Weights of a small image autoencoder.
Model: 1.07M parameters, encoder arch pvt, encoder activation gelu, encoder patch size [2, 2], encoder depths [6, 6], decoder widths [64, 128, 192].
Data: trained on drawn small creatures on textured ground, 50862 training examples.
Rows from block 11 of the encoder, named by matrix and row number. Rows with one number belong to one neuron. Each number is 128 + 24 x the weight over the matrix's rms, rounded and kept within 0 to 255. All counts start at 0.
# fc1: MLP up (encoder.blocks.11.mlp.fc1.weight, 192x96), inputs 0-95
# fc2: MLP down (encoder.blocks.11.mlp.fc2.weight, 96x192, transposed), outputs 0-95
fc1.80 [129 106 136 124 118  99 104 139 112 126 112 105 149 112 134 133 133 123 103  91 100 116 128 115 130 133  73 169 125 118 101 146  92 113 143 124 135 117 127 137 152 129 146 112 109 115 119 147 136 123 129 135 129 131 132 134 115 150 134 138 117 103 119 128 151 112 134  93  96 143 146 147 131 153 135 133 142 104 126 121 100 137 111 128 135 128 159 102 123 154 137 142  90 129 120 122]
fc1.81 [ 97 121 135 193  95 116 122 116 132 137 140 240  96 154   2 112 117 153  26 255 159 111 103 164  95  99  97  94 140 112 126 143 155 101 135 167 175 111 160 116 148  18 134 214 131 171 131  96 145  97 197 132 176 114 167 133  81 111 151 139 106 129  78 200 154 150 140  88 174 106 132 108 125 119 192 161 159 140 160  93 117 117 160  59 139 123   0  92 210  40 100 136 180 183  85 156]
fc1.82 [133 123 125 132 124 124 120 127 124 124 130 126 132 127 133 130 130 132 126 125 128 126 128 128 133 131 122 131 123 129 127 130 137 129 127 129 121 132 120 126 125 134 128 129 127 122 127 134 130 130 126 131 119 125 134 136 128 131 121 130 132 121 127 129 127 128 130 129 125 129 124 128 132 127 125 134 127 129 129 122 127 123 135 130 123 119 126 128 136 130 125 136 127 124 129 130]
fc1.83 [126 125 132 129 124 124 129 129 129 126 128 128 129 126 127 126 131 135 127 127 129 133 135 124 125 127 131 124 130 135 130 125 128 130 117 126 126 131 123 129 133 130 133 126 130 126 131 123 131 123 127 131 132 130 131 126 123 127 129 124 123 128 124 131 133 128 127 128 124 128 132 130 131 128 127 121 123 126 124 132 125 132 135 131 131 126 128 128 126 123 125 124 131 129 130 127]
fc1.84 [100  94 117 127 124 107 144 156 134  83 118 147 121 108 116 142 149 127 133 144  81 133  94 136  85 119 115 125 145 111 126 120  91 115 152 128 137 130 117 171 110 134 129 137 157 109 108 148 135 147 121 155 145 143 113 124 123 134 137 122 150 104 157 132 117 114 112 101 142 154 129 142 116 136 139  99 143 161  91  94  96 114 131 107 119 149 127 153 116  81 136 156 145 156 125 163]
fc1.85 [159 153 190 126  66 165 150 113 110 107 192 111 121  99 131 150 171 146  87 135 154 130 120 150 112 153 136 133 155 139  98 116 156 143 124 109 171 102  89 124 103 161 189 137 101 113 113 142 106 108 126 127  93 125 118 127 117 173 148 161 164 155  87 139 133 209 148 130 115  94 171 120 110 150 160 171 161 128 120  82 111 158 107 169 128 151 127 114 107 141 148 102 159 113 126 177]
fc1.86 [133 135 127 131 125 131 128 120 132 134 120 130 129 126 128 134 128 126 123 131 127 127 123 132 134 129 129 129 128 127 125 132 126 131 124 129 128 129 134 125 125 134 124 132 127 128 119 126 128 126 126 128 132 131 126 129 132 133 123 125 129 128 130 129 122 126 121 127 114 133 126 130 124 128 127 127 127 126 134 132 129 131 126 124 128 118 130 127 130 127 127 128 127 132 130 131]
fc1.87 [128 124 137 129 126 124 127 127 132 125 126 128 133 129 128 124 126 128 124 133 133 137 128 134 127 122 123 124 134 132 128 128 130 125 125 132 128 128 134 136 131 124 126 136 124 133 131 131 128 127 132 123 131 120 129 122 122 128 137 125 126 132 123 122 130 124 131 123 117 128 130 118 128 126 124 116 132 130 120 132 128 137 125 125 126 121 126 132 128 126 130 126 130 134 130 128]
fc1.88 [133 122 100 137 144 116 100 114 140 111 122 131 130 129 144 125 125 138 136 134 167 149 131 133 130 132 125 169 151 128 149 124 123  82 151 115 117 121 138 157 119 115 143 136 144 139 146 119  96 134 117 120 105 113 135 161 133 115 121 121  76 148  91 145 155 123 151 130 117 104 145 114 118 151 133 132 132 143 162 134 102 105 133 143 127 107 120 150 135 148 131 129 100 166 128 132]
fc1.89 [ 56 180 115 106 153 149 110 120 125  71 133 113 141 139 123 130 146 187 165  80 171 129 127 114 155 108 128 123  83 132 145 172 113 121 134 141 115 135 152 153 115 159 140  93 144  95  79 127 220 146 129 133 122 114  98 128 132  98 117 130 126 158 136  91 104 154  27 118 133  92 143 168 136  93 113 116  81 104 166 154 142 110 166 132 115 167 146 106 107 139 136 100 107 132 147 115]
fc1.90 [ 90  73  70 114 117 142  66 117 145 118 104 109 142  99 132 133 148  92  73 129 116 173 152 146 126 105 133  66 171 169 141 139 119 138 110 124  49  99 140 172  97 154 169 144  90 140 142 110  90 136 127 122 147 115 161 194 147 148 149  74  99 152 117 143 111 175 167 144 160 130 104 138  98  37  91 147 111 137 189 175 125 143 112  98 123 117 116 109 164 154 201 128 104 114 124 116]
fc1.91 [122 128 137 130 135 137 135 123 130 126 133 126 131 121 134 127 120 132 133 128 124 123 124 127 129 128 129 125 113 128 133 124 127 126 130 124 131 130 124 119 127 129 135 131 125 125 123 127 126 130 131 129 130 129 128 134 124 133 125 128 121 121 128 132 131 131 120 131 129 129 129 137 128 137 126 123 120 128 126 135 126 128 129 128 130 126 130 129 122 124 128 122 131 129 136 125]
fc1.92 [138 139 126 115 127 139 120 160 114 145  92 126 122 146 127 127 134 126 148 105 134 126 113 145 127 117 160 119 126 135 132 106 115 126 144 135 118 104 141 106 122 154 127 123 134 110 142 110 134 115 139 102 120 126 105 141 146 132 134 137 144 149 139 131 106 133 127 114 135 129 113 122 157 131 142 136 126 131 115 133 136 130  99 138 105 140 148  98 130 111 140 134 129 127 152 125]
fc1.93 [107 131 115 100 144 130 111 120 145 107 135 118 130 137  96 126 125 129 162 115 138 155 100 119 138 134 136 117 149 126 112 138 136  94 123  98 118 134 125 151 163 162 153 120  98 146 144 141 118 111 111 134 124 124 150 121 144 133 153 137 117 150  95 149 123 129 128  97 105 123 123 159 133 143 111 105 135 135 125 162 157 128 134 114 132 124 124 147 113 131 116 165  99 113 108 146]
fc1.94 [118 127 125 132 133 127 125 127 130 124 137 131 121 129 129 127 127 131 128 130 136 124 126 128 125 126 125 127 131 127 127 130 127 135 123 127 129 129 126 128 135 126 126 130 129 129 135 130 130 124 130 131 132 130 127 127 127 133 127 129 131 127 128 130 129 127 123 126 121 136 119 138 121 130 132 129 127 130 128 126 122 126 124 133 129 126 133 131 129 128 124 125 130 132 125 136]
fc1.95 [131 147  85  80 164 150 136 129 162 141 168  99 102  67 179  92 129 177 134  42 103 175 190  98  49 114 154 138 175  99 135 119 169  75 104  66  66  86  92 156 176  85  53  68  73 165 184 133 151 111  79 119  89  53 155 117 191 160 123 143 102 152 100 112  95 173 174 169 193 132  95  65  44 144  65 100  79 188  83  95 140 214 147 126 143  63 108 177  95 143 148 172 137 170 138 151]
fc1.96 [123 122 124 128 121 135 128 133 123 130 139 126 127 123 128 134 132 127 130 135 132 144 127 142 126 132 133 126 126 123 131 137 127 136 129 124 131 120 131 120 122 124 131 141 131 133 135 126 131 126 131 126 130 128 129 133 132 121 122 131 125 134 131 138 130 128 132 126 121 126 127 130 125 130 133 131 124 125 127 136 128 124 120 126 126 126 126 129 129 130 133 123 129 127 128 128]
fc2.80 [118  99 136 168 145 144 116 135 111 113 121 175 142 164 107  95 137 156  82 187 119 113 124 122  93 134  98 172 117 109 116 129 113 110 118 130 136 151 115 128 149  91 125 165 146 124 141  97 158 143 164 107 168 103 156 158  60  88 140 154 108  87 126 135 182  98 132 132  95 127 168 158 142 141 148 141 177 129 143  89 162 110 170  79 119 145  96 156 141 118 121 163 133 157  92 171]
fc2.81 [146 104 121 130  68 124  94 117  97  92 185  95 135 193  79 105 112 181 101 234 156 121  62 162  92 140 144  92 183 166 105 176 133 127 131  83 128 103 162 119 150 129 124 203  74 163 130 128 124 135 122 111 159  96 100 169 106 161 132 155  95 100  49 124 119 157 141  81 179  92  59  98  84 143 179 160 116 196 132 148  96  88 122 149 167 137 111 115  75 146 117 131 145  99 106 180]
fc2.82 [122 127 140 106 129 121 119 103 120 139 129 133 106 126 136 140 138 132 124 138 125 133 139 122 127 115 150 128 126 112 136 133 126 130 123 126 132 132 138 120 138 125 137 139 129 129 138 130 132 115 109 171 126 115 150 126 110 132 124 137 124 142 135 123 127 139 130 139 132 127 133 126 118 128 140 124 128 152 131 121 140 126 126 123 118 139 107 139 139 146 128 108 129 129 106 132]
fc2.83 [129 126 126 122 132 128 131 114 121 128 129 130 126 128 128 128 129 130 118 133 124 137 129 126 119 131 125 127 131 124 125 126 133 127 126 128 123 130 127 119 124 121 125 139 124 123 129 122 128 131 139 120 128 135 139 125 130 122 126 126 129 126 129 139 129 133 131 132 130 129 134 131 122 129 135 130 125 132 126 128 134 134 128 124 125 130 125 125 124 129 129 127 131 132 127 128]
fc2.84 [131 142 146 128 138 133 120 130 119 158 124 103 148 157 154 137 106 100 137 120 150 126 138  99 158 112 170 125 116 108 100 133 161 137 121 135 142 126 148 113 102 134 133 147 121 144 164 118 129  84 129 136 132 119 164 146 140 139 127 126 122 140 110  99 125 133 166 124 108 104 133 100 154 148 113 145 124 117 168 152 117 115 130 140 122 134 135  94 138 122 126 140 127 117 128 114]
fc2.85 [178 156 173  89 119 144 136 111 123  77 128 105 105 107 116 136 138 166  69 124  90 161 117 170 107 132 172 117 168 142 121 120 159 125 121 106 129  97 125 148 123 147 134 110 109 115 130 144 130 103 169 100 137 143 102 153 101 157 136 137 136 121  96 135 116 176 143 133 134 140 166 108  90 110 140 155 123 140 140 110 102 145  94 141 130 131 118 135  83 152 132 118 176 135 133 141]
fc2.86 [131 131 125 131 128 128 129 131 125 126 127 126 130 130 124 128 134 124 132 128 131 127 126 127 129 125 128 127 129 131 129 128 128 124 128 130 124 127 128 127 130 129 126 125 124 128 129 124 125 130 126 132 129 127 127 124 126 127 130 125 129 126 128 126 130 128 129 125 125 130 128 125 128 129 126 126 131 129 127 126 129 126 122 125 126 128 130 125 129 130 127 124 125 126 128 133]
fc2.87 [125 133 123 117 121 132 128 121 139 128 125 119 108 127 132 129 133 127 140 127 127 128 124 125 107 159 131 137 133 123 121 136 114 123 130 120 136 120 129 118 127 123 125 118 137 127 125 131 129 137 111 135 131 130 137 134 130 126 130 130 128 121 138 139 126 133 134 131 134 126 129 127 138 136 131 125 122 138 125 118 126 131 125 132 127 135 128 137 139 118 137 109 130 135 109 121]
fc2.88 [136 108 173 140 110 128 153 118 117 150 158 127 135 126  86 143 129 101  99 122  78  96 124 122 159 129 119  50  99 161  97 131 138 185  92 148 164 139 138 109 142 138 100 105 117 125  89 134 148 100 162 129 164 142 115  83 114 150 142 138 195 106 155 104  77 134  73 119 124 162 109 151 136  95  99 118 137  83  89 131 167 133 135  89 141 153 131  86 133 132 120 111 171  84 153 107]
fc2.89 [  0 220 110 112 169 183  69 155 108  37 140 208 169 125  69 107 142 224 212 100 225 149 124  66 172  88  96 106  52 127 151 184  95 181 161 188 116 145 177 185 119 141 152  80 163  54   0 115 255 152 110 126 117  98  76 128 100  54 101 103 137 178 138  74 106 164   0  74 107  71 162 213 146  81  83 116  76  89 160 211 139  72 206 109 116 211 146  58  98 110 134  71 124  61 108 154]
fc2.90 [107 129  81 140 114 116 133 124 166  93  61 146 134 108 122 136 149 144 136 139 150 179 134 140 104 130 120  75 144 145 126 142 128 159 113 123 112 118 130 148 120 149 146 149 100 160 117 109 118 137  90 115 139 128 144 135 178 130 132 144 123 159 122 155 110 111 136 144 128 111  97 152 103  72  95 102 122 166 152 132 127 112 128 110 120 132 123 129 116 112 178 111 138 162 115 150]
fc2.91 [132 122 132 117 129 127 125 124 130 118 129 128 138 122 108 131 132 134 125 122 128 123 134 141 120 103 134 129 125 138 127 124 125 136 123 127 133 126 131 132 132 142 131 114 132 118 121 132 128 131 127 134 130 130 122 133 122 126 119 128 129 132 153 107 134 124 126 124 122 131 125 130 132 120 120 127 124 107 127 128 125 132 134 123 130 127 127 142 125 124 127 130 132 133 148 117]
fc2.92 [128 142  96  89 170 125 135  89 149 112 165 107 186 116 192 145 138 153 163  99  96 117 129  99 126 135 137 142 126 135 127 137 123 105  98 124 115 170 124 162 126 121 114 123 125 139 124 147 137 152  84  96 123 138 122 134 162 111 106 132 105 120 121  67 176 105 126 161 117 123 139 134  91 116  79 122 103 128 106 159 137 154 123 170 156 121 124 137 137 136 123 121 105 137 158 112]
fc2.93 [113 131 130 118 119 117 162 107 126 132 149 123 122  94 151 121 143 129 117 133 120 118 147 121 122 127 119 153 113 127 140 104 141 114 144 132 129 133 125 136 111  93 140 134 124 116 106 144 129 155 135 123 134 129 129 128 104 125 135 122 134 126 126 102 124 135 129 150 129 126 150 123 135 124 144 129 137 135 114 102 104 132 145 135 133 140 112 150 138 132 138 117 151 125 137 105]
fc2.94 [128 125 129 127 128 130 127 123 127 131 127 123 128 126 132 127 130 127 133 127 128 126 126 130 131 127 126 128 132 129 126 130 131 127 128 128 128 126 128 126 131 133 130 128 129 130 130 130 130 130 121 126 130 129 128 126 135 132 126 127 131 128 132 128 127 129 127 129 128 132 125 127 130 124 125 131 127 129 129 131 129 129 125 132 128 127 131 125 131 126 125 133 125 131 125 130]
fc2.95 [153 113 153 137  99 154 110 139  84 110 111 104 149 142 136 137 127 118 149 138 140  94 108 114 190 143 125 115  94 154 150  97 101 202 131 168 138 147 133 119 103 183 136 139 157 121 122 114 114 124 179 149 144 121  70 139  94 121 103 132 131 111 182 103 130  94 119 111  99 113 131 145 153 131  97 113 148  67 149 145 147  92 119 119 107 140 209 113 138  88 137 114 128  73 132 108]
fc2.96 [122 135 131 142 128 123 133 139 141 126 133 142 113 119 133 120 134 130 124 132 115 137 123 157 140  99 117 133 127 121 138 140 138 135 133 125 146 131 133 119 126 130 134 139 143 127 139 128 133 121 138 116 130 108 141 136 132 134 121 129 126 119 135 128 118 128 130 119 126 125 141 134 128 130 148 127 124 119 125 115 155 133 124 129 127 135 127 129 134 142 130 134 128 137 148 144]